From a checkpoint of a small masked spectrogram model.
Model: 12.3M parameters, encoder arch vit, encoder norm layernorm, decoder width 128.
Training: muon at rate 0.015, 7200 steps, batches of 128.
Rows from block 6 of the encoder of a small masked spectrogram model, named by matrix and row number. Rows with one number belong to one neuron. Each number is 200 + 40 x the weight over its row's rms, rounded and kept within 0 to 999. All counts start at 0.
After each neuron's rows are labels from the 100 clips, of 14976, where the neuron reaches its highest value: "strongest on" is what is common among them. Only what is clearly more common there than usual is listed. The data: songs of 200 made-up bird species, synthesised, often over outdoor noise. In brackets: how many of the 100.
# fc1: MLP up (encoder.blocks.6.mlp.fc1.weight, 1152x384), inputs 0-95
# fc2: MLP down (encoder.blocks.6.mlp.fc2.weight, 384x1152, transposed), outputs 0-95

fc1.479,231,203,204,292,183,191,191,245,254,235,182,155,177,280,147,201,103,126,218,145,234,168,199,180,138,166,210,148,154,227,218,233,210,159,133,178,201,227,233,226,191,224,241,159,212,150,204,212,224,181,269,244,220,218,118,236,270,217,292,139,146,188,139,183,188,224,206,203,189,227,157,230,213,236,185,205,104,151,131,250,195,193,175,168,183,211,262,179,156,163,250,159,98,182,187,234
fc2.479,183,214,174,206,176,246,165,155,177,165,235,214,299,144,263,216,143,243,182,209,170,199,253,230,232,224,200,167,234,150,171,239,201,194,171,169,194,185,183,185,258,153,132,174,216,163,214,248,192,139,194,184,195,173,184,226,209,215,173,188,225,177,198,215,219,207,187,170,203,174,205,206,184,202,160,211,218,225,241,227,162,170,142,195,251,104,184,258,232,227,124,185,227,267,221,160
strongest on: reverberation (99); text has "room" (99); text has "reverberant" (99); pitch: high (56)

fc1.461,191,210,212,244,263,183,152,222,246,154,189,212,221,145,168,238,167,191,176,208,107,218,221,162,230,166,271,150,163,181,201,185,210,201,268,206,231,211,93,226,210,200,296,211,175,246,226,246,176,173,169,250,175,143,158,209,191,197,184,264,214,272,213,221,195,274,167,136,173,234,220,185,187,153,246,191,198,176,230,210,235,123,199,205,157,236,137,150,129,249,235,210,198,140,84,126
fc2.461,237,197,205,157,177,165,205,194,264,158,115,209,181,164,201,177,165,322,164,202,187,191,195,226,203,216,232,193,226,169,187,158,207,143,182,229,188,196,225,213,215,187,257,280,216,235,179,204,206,170,230,235,191,205,228,201,237,243,262,213,241,205,197,170,223,242,303,216,201,180,255,159,182,167,166,232,215,201,178,123,190,210,187,153,185,211,215,243,238,160,228,181,197,184,175,193
strongest on: reverberation (98); text has "room" (98); text has "reverberant" (98); stream (96)

fc1.626,148,192,189,188,152,220,107,251,199,229,189,239,181,247,152,203,199,158,256,159,202,193,109,167,232,236,213,216,140,259,202,195,151,204,230,181,218,152,187,239,199,161,214,174,260,272,295,226,144,166,183,222,240,237,205,248,136,186,193,161,199,174,249,169,188,169,214,197,183,179,138,206,305,208,201,144,224,222,260,254,227,240,158,209,231,238,246,152,261,241,144,233,257,182,185,138
fc2.626,217,141,290,196,164,189,314,213,131,87,233,232,224,240,189,190,212,223,222,224,191,199,249,185,122,156,162,139,147,167,260,170,185,209,145,212,186,224,199,169,189,199,185,225,195,204,224,180,159,211,193,224,135,165,192,197,217,219,204,232,188,213,183,170,193,193,226,182,202,228,255,217,126,196,212,200,167,211,185,218,178,217,174,191,177,117,225,196,158,144,201,164,219,192,164,285
strongest on: low song (84); steady whistle (59)

fc1.692,199,177,207,216,160,311,197,212,154,178,230,203,232,263,198,223,233,205,182,223,127,231,207,258,195,268,201,82,231,237,179,221,202,191,237,286,158,152,174,184,162,219,243,243,224,217,170,192,123,214,102,175,232,207,180,258,263,220,162,281,260,160,172,210,179,244,231,260,200,248,184,164,201,171,155,261,174,217,171,239,152,134,108,156,146,286,187,191,178,251,167,253,164,173,164,229
fc2.692,146,102,228,154,140,182,177,250,206,189,181,120,233,243,162,229,216,221,138,229,282,190,257,229,193,180,200,137,234,224,167,250,253,119,185,256,194,173,136,211,220,253,208,204,212,188,241,199,227,225,219,206,154,182,130,228,226,229,209,232,258,174,186,232,180,199,213,278,247,309,234,214,197,169,204,222,133,174,278,229,114,210,223,241,131,198,195,224,245,197,216,196,181,263,248,187
strongest on: warble (90); first syllable: warble (48)

fc1.100,269,225,124,159,139,214,138,241,174,218,177,104,198,157,201,269,218,156,322,125,192,214,153,201,178,178,160,227,250,174,199,219,257,192,257,161,214,213,220,161,171,208,255,134,221,224,140,218,192,275,201,192,183,207,214,191,182,210,266,236,250,247,192,251,161,186,187,246,217,185,231,260,213,288,148,148,230,207,273,263,231,167,201,230,209,165,239,181,222,155,174,185,199,212,204,187
fc2.100,177,188,210,172,226,244,176,137,235,212,214,177,248,209,206,150,235,180,202,149,216,196,207,206,192,211,171,283,125,170,173,184,222,244,183,209,199,189,220,156,253,188,204,144,153,178,202,251,223,197,172,224,196,213,306,243,222,199,189,177,162,146,225,200,301,233,177,264,256,245,129,221,164,233,209,184,168,245,240,244,212,181,170,182,199,237,109,215,184,208,178,200,149,207,237,227
strongest on: low song (92); wind (36); clipping (27)

fc1.710,242,235,251,199,207,154,191,177,193,247,202,160,219,237,234,143,181,143,207,205,132,192,231,240,127,241,199,191,192,192,192,223,164,230,245,151,256,159,220,221,253,208,221,172,148,159,200,193,245,202,146,228,234,200,216,187,167,188,345,213,232,236,257,205,237,236,147,222,271,220,218,211,208,267,130,217,167,164,182,127,224,180,215,209,136,138,192,191,228,186,296,199,171,223,232,184
fc2.710,159,168,161,175,178,229,185,212,196,122,175,179,247,179,164,229,220,248,256,169,273,183,188,170,223,233,170,181,187,262,211,236,233,205,128,188,159,248,175,168,187,170,211,203,212,255,172,162,198,219,205,172,182,227,193,221,263,149,101,206,180,154,160,193,158,204,231,162,166,229,212,170,188,141,258,118,227,261,192,234,230,180,193,195,233,282,167,219,204,217,146,206,208,170,213,117
strongest on: upsweep (63); first syllable: upsweep (53); click (48); crickets (35)

fc1.715,150,240,218,246,278,124,234,134,196,237,171,204,173,150,200,217,232,249,259,193,182,198,224,187,191,217,199,186,196,229,120,188,205,179,244,264,243,281,206,130,146,144,214,221,201,231,240,249,157,213,282,176,113,224,190,169,185,220,165,210,211,216,234,157,197,198,202,193,197,165,169,157,195,272,207,164,130,226,149,188,323,231,166,236,144,166,204,240,236,197,221,191,226,207,208,227
fc2.715,213,161,220,188,177,199,157,242,247,246,143,250,239,245,220,144,220,191,146,208,226,263,257,167,182,175,251,184,233,191,164,197,173,176,184,195,197,198,165,279,227,250,200,166,180,150,256,219,228,156,180,155,221,216,214,230,234,226,192,200,205,286,153,248,210,250,219,211,247,195,207,238,186,139,264,224,197,237,221,163,210,246,191,203,240,250,262,192,179,207,164,177,251,207,183,182
strongest on: upsweep (60); first syllable: upsweep (57)

fc1.321,197,230,232,221,239,224,208,184,138,155,208,159,186,246,274,186,212,195,247,188,214,324,182,207,183,156,117,249,183,306,202,245,208,209,210,205,173,222,241,237,200,271,218,142,222,186,183,228,247,259,185,123,208,223,170,124,106,228,202,160,238,218,207,205,233,180,206,217,229,259,268,158,237,174,202,235,238,232,270,192,243,138,165,164,168,249,184,260,130,182,265,140,254,175,252,138
fc2.321,218,219,170,230,177,196,137,245,250,233,115,247,211,152,121,172,250,211,173,213,202,92,195,189,167,214,273,151,179,184,212,168,175,223,159,181,183,183,202,199,260,169,175,241,184,222,205,188,208,206,231,223,208,166,240,310,210,201,183,257,199,125,219,220,216,253,173,230,186,201,179,200,195,217,246,228,213,156,157,162,253,256,260,275,240,179,171,188,213,249,201,262,212,207,156,251
strongest on: click (60); first syllable: click (38); clipping (25); text has "clipped" (25)

fc1.525,168,194,250,160,182,176,177,171,89,167,158,199,128,192,225,213,157,177,233,238,261,245,153,176,186,243,186,206,155,225,204,233,256,148,202,159,228,200,184,256,208,277,195,189,270,190,271,181,229,214,194,142,178,226,183,170,210,303,250,158,185,180,174,255,203,228,220,145,162,236,267,161,100,161,195,243,213,234,176,196,286,140,164,149,214,241,197,188,131,208,232,207,185,142,248,177
fc2.525,262,218,241,188,252,219,139,212,294,256,202,226,279,173,182,168,216,213,135,175,156,216,140,215,178,134,177,212,226,198,196,155,132,240,208,203,154,225,206,182,254,129,203,197,186,161,123,183,240,122,210,203,224,180,177,233,147,176,175,194,222,219,225,186,215,245,119,259,221,204,193,177,275,227,282,208,234,208,264,172,195,291,268,202,136,189,156,237,253,236,144,173,274,199,158,206
strongest on: click (57); first syllable: click (53); crickets (34)

fc1.486,193,248,245,243,177,207,242,204,135,140,224,275,147,164,131,175,269,263,200,232,197,171,238,209,209,182,260,134,158,139,277,232,200,101,191,189,156,232,143,213,238,174,210,166,314,188,276,272,126,144,201,176,194,201,205,217,180,229,173,182,182,173,191,175,222,199,197,166,238,221,148,187,282,119,212,117,277,228,119,198,158,244,117,192,198,236,243,201,254,258,173,181,215,169,214,137
fc2.486,210,152,205,184,248,189,171,134,216,187,197,156,200,266,183,161,163,171,183,186,202,253,267,231,27,155,192,265,228,214,158,271,260,260,169,213,207,207,196,202,197,230,201,224,250,196,165,161,253,146,206,173,134,218,250,198,205,206,224,182,154,205,195,191,164,209,174,213,221,196,198,189,206,245,221,237,193,197,236,128,212,172,135,246,173,164,212,182,165,170,206,237,200,196,230,223
strongest on: low song (76); clipping (27); text has "clipped" (27)

fc1.542,206,217,217,195,194,175,156,228,232,264,161,191,167,232,161,212,277,126,206,190,190,177,281,227,258,237,198,272,159,254,182,270,179,223,171,159,197,218,207,156,175,134,181,197,240,224,243,228,294,164,219,218,145,176,249,160,165,234,189,227,203,178,207,202,148,227,190,170,195,215,241,174,208,182,208,230,273,282,254,274,139,209,190,265,210,207,153,154,227,195,246,143,169,214,206,168
fc2.542,169,195,168,213,207,178,191,241,233,165,241,144,205,167,249,195,179,230,200,184,185,135,203,191,181,153,224,203,192,235,226,183,266,207,296,231,243,258,241,269,224,212,174,122,154,200,138,154,167,136,253,206,246,154,164,227,193,147,201,165,169,194,183,236,230,201,208,237,253,196,161,129,189,182,179,169,208,189,148,237,293,181,222,135,182,204,224,156,229,126,163,234,129,182,266,174
strongest on: text has "over" (98); rain (91); mains hum (25)

fc1.4,160,204,173,243,151,155,174,163,239,162,146,278,188,211,245,150,191,234,232,198,146,236,240,224,144,262,193,203,239,211,226,202,184,193,172,156,180,158,207,141,214,200,194,199,175,252,206,139,266,205,199,169,183,160,202,270,126,152,165,102,212,196,153,194,184,283,186,219,216,250,216,250,246,229,245,210,246,222,186,163,209,202,227,127,175,232,222,186,136,271,190,213,215,123,168,197
fc2.4,216,195,211,180,231,262,171,233,210,207,182,175,218,147,127,248,198,188,151,173,250,183,189,163,229,147,187,207,179,146,181,150,219,217,193,228,195,239,198,271,176,234,254,214,222,182,204,284,162,229,226,219,220,230,220,159,259,265,200,299,234,147,221,216,248,157,229,192,167,152,223,109,180,213,157,206,178,165,213,235,208,176,136,271,182,212,140,226,226,143,182,156,210,257,210,198
strongest on: crickets (37); stream (35)

fc1.316,195,113,214,197,176,231,146,233,182,185,186,198,205,136,224,135,294,172,267,193,170,121,210,277,263,187,151,186,155,149,231,228,295,194,224,201,152,217,133,265,244,172,260,265,208,242,205,159,210,225,191,163,266,260,145,180,152,205,188,231,233,200,227,219,195,178,236,205,195,207,223,218,155,167,178,212,160,290,164,197,219,136,199,244,221,209,218,209,214,255,204,214,223,204,290,184
fc2.316,226,191,120,145,232,248,284,173,275,218,168,225,170,298,226,196,160,285,154,177,178,207,250,209,186,216,153,220,181,247,200,145,228,90,231,190,241,226,175,221,245,173,280,305,193,171,167,245,200,207,159,130,227,222,164,134,230,217,267,200,231,193,194,223,213,159,269,155,262,229,219,121,229,204,218,169,197,219,152,216,218,272,246,161,183,192,180,272,200,253,280,207,172,235,212,137
strongest on: reverberation (100); text has "room" (100); text has "reverberant" (100); downsweep (75)

fc1.417,193,139,201,209,207,256,143,166,230,214,169,141,230,185,184,247,212,191,201,148,212,214,225,198,145,186,258,183,85,247,174,185,155,199,179,128,153,238,166,179,249,177,201,204,237,135,188,200,104,217,200,201,184,171,207,241,127,222,208,201,264,202,227,167,202,155,257,244,251,240,242,184,223,197,232,222,269,254,220,213,220,175,208,134,209,207,165,213,163,197,206,222,202,169,225,201
fc2.417,193,280,272,184,200,111,215,204,164,121,216,218,180,190,201,156,221,174,247,209,152,189,118,158,192,189,159,200,367,194,167,200,217,183,206,216,280,180,209,244,188,215,202,199,77,200,157,201,230,188,176,149,220,192,173,207,274,208,190,252,178,118,171,242,207,250,135,187,170,163,145,260,198,224,159,226,122,212,199,191,250,188,179,237,223,220,175,213,239,208,245,257,246,215,136,212
strongest on: upsweep (69); pitch: middle (68); first syllable: upsweep (52)

fc1.0,121,233,211,223,202,182,200,178,115,207,160,250,280,290,245,186,164,265,141,194,117,178,186,158,217,168,119,210,283,194,218,162,188,210,164,251,216,210,205,162,201,151,243,229,212,236,203,214,193,263,216,188,173,217,159,287,204,221,180,211,259,132,194,187,223,205,208,246,251,219,198,268,206,172,194,211,141,188,193,118,214,202,206,211,274,224,168,90,213,223,152,208,179,265,235,148
fc2.0,215,142,256,235,241,177,231,147,243,151,233,137,211,103,212,177,231,183,262,202,226,228,203,213,159,209,205,254,217,326,216,168,221,166,184,113,184,284,209,237,207,232,183,219,143,159,234,183,256,132,138,239,255,194,202,205,213,238,171,254,153,185,216,136,183,146,110,202,150,195,255,231,191,297,266,216,219,201,240,173,232,241,149,201,149,266,260,268,147,195,228,219,151,223,248,193
strongest on: click (46); first syllable: click (30)

fc1.354,248,274,212,227,148,152,244,245,149,211,189,171,133,186,255,156,246,121,161,157,213,264,269,196,119,234,196,262,201,143,194,265,258,237,144,183,176,237,191,260,198,244,240,196,154,200,139,268,219,225,214,223,166,153,129,218,226,269,179,165,213,182,159,123,203,216,215,225,230,172,138,110,213,207,136,190,187,225,159,206,251,297,202,180,163,156,207,232,155,122,214,142,193,202,238,266
fc2.354,154,152,197,181,327,236,167,167,255,165,207,216,251,212,145,213,166,283,267,213,179,124,142,259,251,163,226,169,213,248,279,125,125,184,267,192,176,211,210,207,223,113,141,268,291,212,255,148,230,168,237,192,195,231,256,151,174,168,211,210,172,206,215,244,226,191,158,186,250,256,237,200,127,154,230,251,231,193,269,196,170,110,134,188,191,220,176,177,210,253,169,251,177,216,185,148
strongest on: upsweep (86); high song (85)

fc1.578,238,160,164,166,197,172,198,179,202,201,163,203,209,251,167,205,206,226,181,200,197,219,179,185,145,167,200,243,165,269,161,243,208,146,171,277,178,184,255,115,205,147,191,272,220,210,161,177,221,170,220,151,249,163,236,162,152,240,208,203,251,264,228,209,215,188,275,281,244,161,227,195,157,175,213,266,136,211,220,217,288,181,171,271,189,184,185,212,141,181,160,265,236,159,187,204
fc2.578,167,215,173,242,228,209,141,181,154,212,169,238,248,165,198,178,232,187,141,182,180,186,286,255,251,188,197,142,221,137,106,205,203,260,212,168,189,166,187,259,215,168,185,218,175,161,211,262,229,166,170,241,172,126,289,229,249,203,181,187,215,173,212,175,232,282,210,134,194,176,253,236,271,242,163,177,192,188,235,254,145,178,217,168,260,230,276,219,100,165,197,210,190,230,214,169
strongest on: reverberation (92); text has "room" (92); text has "reverberant" (92); upsweep (46)

fc1.138,289,240,258,196,220,202,223,260,161,221,168,214,214,220,251,233,213,284,172,174,198,231,191,189,208,214,283,183,197,264,218,196,206,256,146,223,242,258,129,215,226,198,232,162,229,216,219,210,186,239,232,246,140,264,238,152,154,121,192,160,210,172,236,106,185,183,173,150,225,196,231,187,200,173,222,218,216,203,184,183,192,238,210,241,78,217,262,240,161,199,204,166,169,269,218,141
fc2.138,187,120,194,201,163,191,343,210,145,176,232,194,184,238,134,172,213,226,198,173,197,162,250,205,153,186,209,125,201,265,199,171,159,167,203,246,153,180,242,205,232,114,227,260,202,212,212,271,134,229,185,118,218,156,192,142,175,225,184,158,212,155,136,254,210,145,221,197,204,200,150,211,168,233,220,135,201,201,235,225,223,242,231,207,225,265,149,159,188,255,139,229,120,232,240,166
strongest on: text has "over" (99); stream (47); rain (45)

fc1.241,222,199,133,181,194,220,246,136,166,176,232,271,153,174,258,191,195,251,182,189,162,266,223,165,192,119,153,126,170,269,205,153,215,199,290,190,211,215,190,222,250,291,217,185,253,133,144,147,207,144,140,266,155,176,231,209,252,250,199,229,255,183,220,166,208,166,205,243,199,246,202,189,236,193,196,199,250,187,185,199,243,161,196,154,125,178,251,269,151,141,262,214,149,167,228,183
fc2.241,175,213,250,246,186,183,128,264,194,234,172,150,248,169,106,214,253,158,183,181,235,195,161,213,113,237,266,216,245,192,191,286,226,202,91,202,163,136,256,201,199,156,150,192,194,251,199,244,203,236,248,95,277,167,163,202,130,179,202,175,177,183,204,217,172,232,209,207,227,188,225,196,160,224,206,214,212,243,265,170,203,211,240,287,240,233,200,134,220,231,189,178,171,235,159,231
strongest on: crickets (63)

fc1.334,183,216,174,176,222,188,262,148,180,207,152,251,214,135,199,199,249,206,186,179,255,212,182,181,212,111,236,246,238,210,196,168,146,309,204,226,175,155,163,189,102,185,248,213,190,213,152,209,187,202,230,260,205,256,178,218,180,186,161,156,94,177,242,175,184,118,185,197,153,176,189,219,177,208,254,227,201,219,210,260,240,181,204,233,169,177,214,174,176,221,164,262,153,239,105,196
fc2.334,188,249,209,229,182,221,226,211,290,136,254,185,212,183,130,228,191,235,174,179,180,196,260,225,197,203,238,260,190,195,175,221,169,139,178,215,140,257,182,188,212,208,224,244,242,219,194,164,240,199,154,137,177,240,174,231,207,193,130,224,253,223,138,343,195,235,186,272,231,221,176,127,175,240,216,149,202,195,233,192,161,198,234,158,185,229,221,227,152,251,198,277,221,203,282,175
strongest on: click (68); fast repeats (66); pitch: high (51); first syllable: click (43)

fc1.764,233,154,188,271,230,219,234,278,150,214,211,254,217,190,176,227,188,225,144,192,180,204,242,147,199,214,216,229,191,182,235,250,203,192,169,194,164,183,202,232,163,222,184,246,232,228,211,277,161,160,187,206,164,215,196,229,230,199,188,88,175,101,204,256,266,203,245,174,240,174,172,248,176,199,239,201,190,183,192,243,178,203,193,264,217,219,192,197,162,229,185,144,132,185,229,117
fc2.764,199,221,214,139,151,247,170,121,202,187,153,223,218,193,183,203,180,197,178,209,186,200,177,174,252,194,136,173,230,262,189,122,246,242,195,170,218,232,239,152,166,166,314,138,144,218,228,231,149,193,242,196,274,223,217,134,190,168,184,201,201,222,229,185,218,160,151,117,167,214,132,197,177,202,200,178,189,185,104,225,175,207,208,124,223,211,171,250,181,185,262,268,272,211,194,222
strongest on: text has "over" (91); thin (high-pass) (85); wind (44)

fc1.98,223,182,203,152,205,224,238,202,95,242,168,194,227,184,187,185,227,204,142,198,246,196,238,239,209,193,166,206,200,185,180,213,182,171,131,228,158,242,212,255,180,197,229,195,173,157,223,195,279,187,229,255,149,210,206,177,221,241,194,183,211,156,238,254,208,187,169,239,254,248,194,204,223,237,179,183,197,246,222,171,197,264,126,236,130,215,164,163,114,184,218,176,206,247,162,183
fc2.98,183,148,187,192,163,235,234,185,251,132,220,191,227,180,207,187,162,214,155,164,248,154,243,197,162,228,198,236,256,216,143,101,172,166,250,237,224,217,191,216,256,150,181,196,216,204,105,180,198,175,154,211,179,176,192,186,229,228,164,203,181,202,168,285,199,142,175,235,192,128,173,154,187,170,159,170,197,267,129,220,217,264,191,150,216,222,158,206,186,192,196,189,186,236,218,192
strongest on: text has "over" (97); rain (93); clipping (32); text has "clipped" (32)

fc1.383,163,237,115,230,200,197,199,188,252,176,268,236,286,230,216,242,251,117,82,157,142,209,180,225,228,197,193,183,225,214,216,149,160,177,185,158,304,207,138,265,281,190,233,242,229,202,184,237,252,263,177,205,171,190,196,188,143,183,253,193,197,229,248,173,136,163,255,185,211,227,198,185,230,227,241,231,183,159,190,177,167,170,198,167,136,200,262,199,278,199,248,223,239,153,224,227
fc2.383,210,190,266,162,165,181,129,196,128,195,108,187,135,157,176,144,142,233,320,232,293,243,227,187,190,230,204,230,210,184,162,270,220,228,182,260,137,174,226,159,138,241,166,124,217,209,212,195,175,215,218,182,266,150,208,266,267,198,198,219,192,166,122,230,280,276,112,226,164,178,267,230,201,155,170,201,257,219,232,268,256,212,246,190,259,198,154,175,150,212,160,220,155,217,192,218
strongest on: upsweep (51)

fc1.116,278,218,148,209,217,234,326,217,176,194,200,216,201,218,261,175,243,219,175,186,218,194,235,159,211,203,188,234,228,177,228,248,97,229,159,186,194,195,144,146,245,159,122,197,144,210,213,256,225,184,186,184,237,182,260,219,197,186,158,284,207,163,187,185,253,162,216,164,188,223,237,196,168,198,226,223,227,250,233,139,187,194,273,157,247,166,274,136,213,229,201,251,166,113,158,149
fc2.116,213,227,178,223,210,160,234,149,180,188,198,226,136,272,237,175,109,220,208,176,197,228,223,227,196,228,167,190,252,252,214,216,258,166,207,185,185,168,281,233,170,207,213,237,207,117,231,204,196,182,206,134,256,186,160,190,160,206,247,175,192,206,200,190,151,129,194,224,226,204,194,116,188,177,247,229,243,221,185,190,254,243,242,236,181,197,213,251,188,198,255,214,301,163,194,184
strongest on: text has "over" (90); stream (69)

fc1.392,140,275,215,258,258,234,215,169,142,203,170,214,226,269,176,134,252,170,117,195,128,179,242,229,197,206,193,162,229,210,139,189,174,248,275,227,164,251,237,299,186,233,223,168,208,134,168,227,200,228,202,245,196,228,223,120,204,199,243,178,157,217,195,195,152,177,269,212,233,219,214,199,245,267,181,167,228,214,232,215,189,155,232,293,182,269,102,175,169,207,185,223,266,271,185,253
fc2.392,218,199,141,100,246,201,185,254,263,150,227,146,159,148,218,148,205,118,268,210,284,173,248,168,170,168,208,236,198,275,270,177,238,189,170,152,173,174,191,161,192,264,147,216,223,216,169,150,243,154,255,201,202,241,134,179,234,158,127,189,177,142,207,190,256,181,171,177,105,192,233,269,204,249,263,256,165,223,229,152,264,195,214,187,277,203,159,182,261,206,249,232,140,184,246,194
strongest on: text has "over" (87); crickets (38); wind (35)

fc1.424,204,268,211,137,208,193,190,151,163,178,177,175,243,149,128,218,157,153,194,132,192,192,207,190,210,192,204,207,183,203,141,140,152,209,201,157,192,152,210,263,282,228,166,189,169,114,155,228,223,228,143,138,124,184,185,124,190,198,179,205,223,219,243,156,199,214,216,147,161,238,165,181,172,179,195,225,230,224,254,241,249,155,139,147,137,165,209,161,171,214,246,204,201,182,240,224
fc2.424,212,95,198,269,181,216,184,221,223,222,198,187,189,211,267,176,280,262,218,236,180,198,119,238,203,211,270,217,223,158,247,271,259,219,202,254,207,241,185,126,205,161,230,218,202,234,272,198,216,124,247,262,280,166,216,250,206,158,224,199,163,119,132,239,197,212,192,216,196,170,234,138,192,225,245,214,170,184,169,137,217,219,245,288,252,239,211,206,194,146,211,244,132,206,212,232
strongest on: crickets (72)

fc1.653,210,262,186,199,236,258,198,166,164,228,201,299,140,191,205,167,230,229,208,219,172,218,200,150,209,214,177,194,239,176,115,126,229,195,208,244,135,240,176,219,165,116,234,258,237,192,245,197,199,204,273,175,183,202,185,282,199,206,182,202,189,152,234,241,169,235,157,163,222,192,260,188,181,275,247,205,159,228,252,202,207,239,188,166,180,200,216,118,245,147,238,267,206,219,199,248
fc2.653,188,168,188,106,280,180,237,180,236,152,185,132,221,125,183,231,267,171,229,268,211,228,200,263,230,210,254,214,165,217,240,272,245,170,163,171,191,241,174,167,214,209,250,159,135,182,168,166,213,183,183,243,211,192,151,152,250,221,186,275,216,182,201,246,245,104,187,224,235,199,283,273,250,198,221,164,148,178,172,128,269,118,221,159,161,211,201,181,194,279,209,163,229,177,155,134
strongest on: upsweep (69); pitch: high (69); first syllable: upsweep (66)

fc1.509,203,229,165,201,243,173,160,267,196,159,214,174,234,191,193,167,276,190,150,186,219,182,238,160,130,255,208,251,217,168,218,209,189,257,154,69,210,240,214,126,219,235,143,153,289,198,215,249,217,272,178,192,210,146,169,231,185,185,223,108,210,233,182,268,148,226,185,268,238,261,254,192,154,286,300,187,189,183,218,114,205,250,192,216,221,182,192,113,145,251,178,246,187,244,207,212
fc2.509,171,162,234,236,211,224,205,173,200,221,157,235,158,202,137,142,93,177,263,190,224,187,186,244,261,187,209,146,208,234,234,213,184,163,254,295,181,203,179,238,196,174,252,228,124,185,217,163,247,153,191,178,214,257,231,235,196,256,196,240,221,176,187,202,225,159,228,150,182,175,172,225,234,127,154,201,268,201,226,230,207,155,185,151,125,247,220,314,227,198,204,146,193,134,178,228
strongest on: upsweep (58); first syllable: upsweep (49)

fc1.638,200,225,222,165,200,182,217,265,148,215,277,130,214,167,267,246,186,170,131,172,187,138,161,253,159,117,156,208,194,130,284,174,279,192,182,169,210,205,347,213,242,188,173,190,210,192,208,169,241,232,223,211,202,280,248,238,228,218,179,178,206,202,136,170,183,219,170,145,201,285,189,197,186,196,159,223,174,173,161,233,223,177,137,247,206,170,210,181,188,224,165,192,214,209,191,208
fc2.638,254,213,195,218,176,207,279,194,173,141,206,240,246,190,204,215,190,170,101,202,263,173,243,156,288,194,136,264,221,160,186,224,159,177,272,183,203,186,144,208,160,181,170,221,193,196,168,231,223,213,156,190,272,141,189,193,216,78,203,186,207,216,225,205,252,153,278,160,228,120,194,163,228,206,169,149,222,207,233,200,217,180,205,180,183,158,267,267,220,170,171,140,236,252,214,230
strongest on: reverberation (100); text has "room" (100); text has "reverberant" (100); click (46)

fc1.414,146,275,230,206,218,170,153,219,195,165,209,212,149,211,234,199,172,251,234,172,201,186,220,151,161,184,173,189,160,127,235,158,139,145,166,191,269,214,276,206,219,178,253,189,186,212,228,280,194,272,167,238,176,220,179,189,181,199,188,265,209,198,179,150,153,68,228,149,225,166,129,167,183,229,178,233,134,192,185,263,167,136,188,172,186,160,206,184,190,228,233,198,228,256,191,224
fc2.414,275,222,108,203,244,193,350,256,150,268,173,231,135,248,181,234,168,167,138,205,220,202,209,274,183,181,159,199,186,284,246,186,178,120,160,139,250,197,162,159,211,208,156,190,255,223,215,140,125,156,242,193,219,183,180,172,163,188,219,217,175,233,153,170,207,116,222,240,231,143,204,162,186,158,198,181,215,192,145,220,146,287,228,179,216,188,255,258,169,191,191,256,141,216,255,176
strongest on: reverberation (96); text has "room" (96); text has "reverberant" (96); first syllable: upsweep (33)

fc1.616,185,120,188,160,190,248,193,157,171,188,183,187,184,168,136,140,195,179,104,242,225,252,133,223,205,118,230,184,193,262,265,209,245,221,270,259,262,174,207,246,171,148,233,228,236,144,217,147,166,144,216,168,265,260,243,223,209,171,281,131,241,129,193,237,240,192,184,167,248,224,174,216,262,208,207,261,214,167,199,178,180,218,194,176,121,150,233,218,185,137,276,136,243,243,201,289
fc2.616,195,185,212,243,208,153,220,221,207,178,218,81,232,163,238,171,282,180,176,212,257,159,218,225,203,197,236,189,194,172,236,161,158,212,225,186,253,234,274,179,224,187,209,205,187,178,217,237,202,198,126,259,263,221,209,214,245,157,199,203,162,222,282,157,218,223,151,199,214,111,193,142,152,157,237,198,195,150,196,124,246,93,200,197,166,211,183,175,165,261,151,242,186,200,188,251
strongest on: reverberation (70); text has "room" (70); text has "reverberant" (70); pitch: middle (65)

fc1.202,231,213,192,180,117,249,184,260,170,202,240,232,192,222,249,237,187,134,229,228,157,143,181,233,182,280,228,228,170,220,239,176,182,247,178,180,211,264,234,229,127,198,223,199,253,146,188,228,235,181,242,198,92,161,204,122,183,129,271,205,171,229,190,186,173,254,120,194,244,247,292,175,146,178,191,129,221,236,183,141,206,243,176,231,194,190,180,155,187,180,153,135,198,231,205,236
fc2.202,108,203,192,199,190,260,230,161,209,211,177,183,225,202,254,170,192,198,201,190,209,150,158,152,224,203,207,194,171,211,215,202,249,180,231,212,202,235,259,121,197,215,137,264,155,210,233,209,244,132,135,194,215,125,184,235,187,131,203,200,205,177,254,120,193,200,177,201,188,205,285,144,195,197,172,218,251,247,253,173,204,172,198,147,181,189,191,179,173,175,222,210,173,169,221,214
strongest on: warble (79); harsh note (76)